config.yaml
input: "log_mel"
depths: [1, 2, 1]
widths: [192, 288, 432]
lr: 0.0055
nesterov: false
adamw_lr_other_params: 0.0014
batch_size: 64
adamw_weight_decay_other_params: 0
Rows from block 2 of a small audio frame classifier, named by matrix and row number. Each number is 128 + 32 x the weight over its row's rms, rounded and kept within 0 to 255. All counts start at 0. Numbers have three digits each.
After each channel's rows are labels from the 100 clips, of 14976, where the channel reaches its highest value: "top examples" is what is common among them. Only what is clearly more common there than usual is listed. The data: tunes sung on syllables by a formant synthesiser. In brackets: how many of the 100, against the usual share in percent.
# conv: width-3 conv (model.blocks.2.conv.weight, 288x288x3, each kernel summed), inputs 116-173

conv.261:113104065142161101156131140102142134185130117107121109145168148071072088149111081104164120132154168129120188126124130164157111133144138115192147136153111136144225108200159128
top examples: clipping (68 vs 8); mains hum (33 vs 7.3)

conv.168:131113169177154151062148137152157154153110117084106110102061085118099129125100138092142083104122060076053127132046128143133111141126165143128115170101096156160115164097155142
top examples: clipping (53 vs 8); vowel: /æ/ (36 vs 16.4); consonant: none (33 vs 12.4); consonant: /b/ (32 vs 12.7)

conv.7:133120170138148125105138184162062140157142158119138098149126126148123157065163140073142120097118094144086111138159141120099117110176159140139149171174137157137119110145094129
top examples: consonant: /t/ (73 vs 12.8); vowel: /ɑ/ (40 vs 16.5); clipping (36 vs 8); vowel: /o/ (36 vs 17.1)

conv.189:144089181182147136135135080142144120058147169115140147102122114120137136209163153101183159117160109160162119091126137078133121072154115148140140124162108154113054187141142137
top examples: clipping (54 vs 8)

conv.28:188227142092168081098141114144082165124072075157186123098161174144121150104169136110101138111170174178111125161153104134157175122090143147142126080167142085114129119179102147
top examples: consonant: /ʃ/ (100 vs 12.4); vowel: /ɑ/ (45 vs 16.5)

conv.63:120172111110140138152082119075131133183172188083109182137051147134138078091127127109109171152140101101121162130173157174141099080129158105163177159068117124144065119151117092
top examples: vowel: /o/ (59 vs 17.1); clipping (34 vs 8)

conv.177:081113137092098080127137158162197149121136165110109137133086072144102080152151146008083141107071158126111084117082146100117103157102093114121083168161082123140144170130131109
top examples: consonant: /t/ (55 vs 12.8); vowel: /æ/ (53 vs 16.4); consonant: /ʃ/ (31 vs 12.4)

conv.218:116096126150150156161127144112168150128149192164119138133146183088103120146122138182139120097145141131149119144138156138071109077132168129166150110145124143161143163142102172
top examples: vowel: /ɑ/ (97 vs 16.5); muffled (low-pass) (34 vs 12.3)

conv.282:122147170093150158148095068121119205110146138089127110143087119094091151147140136082160160107138089095145138059117165150196126104163140168124132111153117152135111163129100156
top examples: vowel: /o/ (55 vs 17.1); consonant: /b/ (50 vs 12.7)

conv.24:113165128126164102166107119106101111120142173097151201134056075135139115139101152164119192133140185214149119202166140178155159095143163136157106134128102155158144101155126115
top examples: vowel: /o/ (65 vs 17.1); consonant: /ʃ/ (34 vs 12.4); consonant: /t/ (32 vs 12.8)

conv.23:132131060178171082146123094081131188055156125108128136049167151136066092183091117093133147125142145124108125137144150161141120110124149109098069150135124114093113138125140159
top examples: consonant: /t/ (81 vs 12.8)

conv.162:193151103147129115072139123136124152125113085154122137117144070161159147178167114160072147121078111117060176147135133216090087084163168152180149069115111191129121187141169136
top examples: consonant: /t/ (81 vs 12.8)

conv.43:114152136120116124109186133148134088090117181093103163130108128133144116143212160143153156127195195191089110109138087069087199075134137120070071141102113152106217081177130101
top examples: vowel: /o/ (67 vs 17.1); consonant: /ʃ/ (57 vs 12.4)

conv.233:155142103148080095113124180140166082123068141093142110103150155155074072169181140128155112113137026140102091144159137158096162127169147102142167119171100137111142118170134199
top examples: clipping (50 vs 8); white noise (44 vs 7.4); thin (high-pass) (36 vs 12); pink noise (28 vs 7.5)

conv.12:129140121151118162156077123148108118051142165143092123137184152085161106160126125127076151160062108155113139108161154151122149112092190083182120167092070136062042178080194136
top examples: vowel: /ɑ/ (85 vs 16.5); consonant: /d/ (38 vs 12.4)

conv.283:102082100129118152104121117128125117175158121176158114096143161157158121145119147119145095154170140113137108167128187107144140163138161127126101151038042156166139130130138074
top examples: consonant: /t/ (95 vs 12.8); vowel: /e/ (60 vs 16.9)

conv.240:098133137118174117127103150101075155152022125102122070100096107124116113085163113108096129130110112098121097122175091136162083109075188104095138110093180079104117145160168115
top examples: vowel: /o/ (63 vs 17.1); consonant: /t/ (52 vs 12.8); thin (high-pass) (37 vs 12)

conv.74:160178126108124139113102094121111116130124113102122184146129159169136164069137120083142103109121149101169123107123110176126179117041119104144146099175136110139115082087102131
top examples: consonant: /ʃ/ (88 vs 12.4); vowel: /o/ (46 vs 17.1)

conv.245:129110089163098130105173112117145105148068205146169138073107135127126082109113113144096136134160105113150123139136122133158136167113115158063134162105074095098114140113101092
top examples: consonant: /ʃ/ (87 vs 12.4); vowel: /ɑ/ (40 vs 16.5)

conv.214:103195138133117159142178127111113147096177081095141117198154110074123088144129124203157131180117125183136152123180129100158138141158120163131068171171127126072165092148093178
top examples: consonant: /t/ (61 vs 12.8); vowel: /o/ (39 vs 17.1); consonant: /d/ (36 vs 12.4)

conv.16:078130121099086079172137075142094088122167122166155115136120091150140176126135137074124135191098161086164116155090168114131129143136142093119159112134170170147111121186190150
top examples: consonant: /ʃ/ (70 vs 12.4); vowel: /i/ (48 vs 16.8)

conv.167:125075136113192092108190099120114070109174081198070143147117082134120101131074142175105142173121135132101171128140140192167111156117103163119112140199161127166144171151122151
top examples: consonant: /l/ (51 vs 12.5)

conv.139:191109111136161114132149150160140133139180132128114126072076088196085153136136057146134107098121161141135157131157111152139164151057133142132084135098147108142125146132108095
top examples: consonant: /t/ (75 vs 12.8); vowel: /i/ (37 vs 16.8); rumble (26 vs 7.7)

conv.143:135161132147122160122194133148144116131126125072068116154125132111094057160165063117092090215147127146120147149133106157159089167153159146195136170207181085102145120151146088
top examples: clipping (67 vs 8)

conv.54:163143149114148164124101167134069126106152116174141153123161154129154183108106151107144108083130092122143164129161131145102167130109094146081113158086178102183034087134137125
top examples: consonant: /l/ (50 vs 12.5); vowel: /u/ (39 vs 16.3); consonant: none (30 vs 12.4)

conv.220:112114119154216118070106131108129133131167103164124121108194081124148156152128178118105097176111125134149134127075123159135043172126144151146143131130160106149136125105114161
top examples: consonant: /l/ (49 vs 12.5); consonant: none (34 vs 12.4); clipping (33 vs 8)

conv.71:122106166145136104110109162138086203165132174180121119119117070131179121128136113152135138157148122126078197157111140115131114159092127140129106142135120183174138149096069114
top examples: consonant: /l/ (45 vs 12.5); clipping (36 vs 8)

conv.157:161099161091128158142114110122077145146142142131102115097147155126112136176140109062154104109105082107093114128124110062100160115161075156134171177117104123146043169090065111
top examples: clipping (35 vs 8); consonant: /t/ (30 vs 12.8)

conv.75:130121135157093104146106121103120138154124048125100118142165156175152127160111114067160155076138131129014155138178190143136116136160080150158170123097086141154104214139117122
top examples: consonant: /l/ (80 vs 12.5)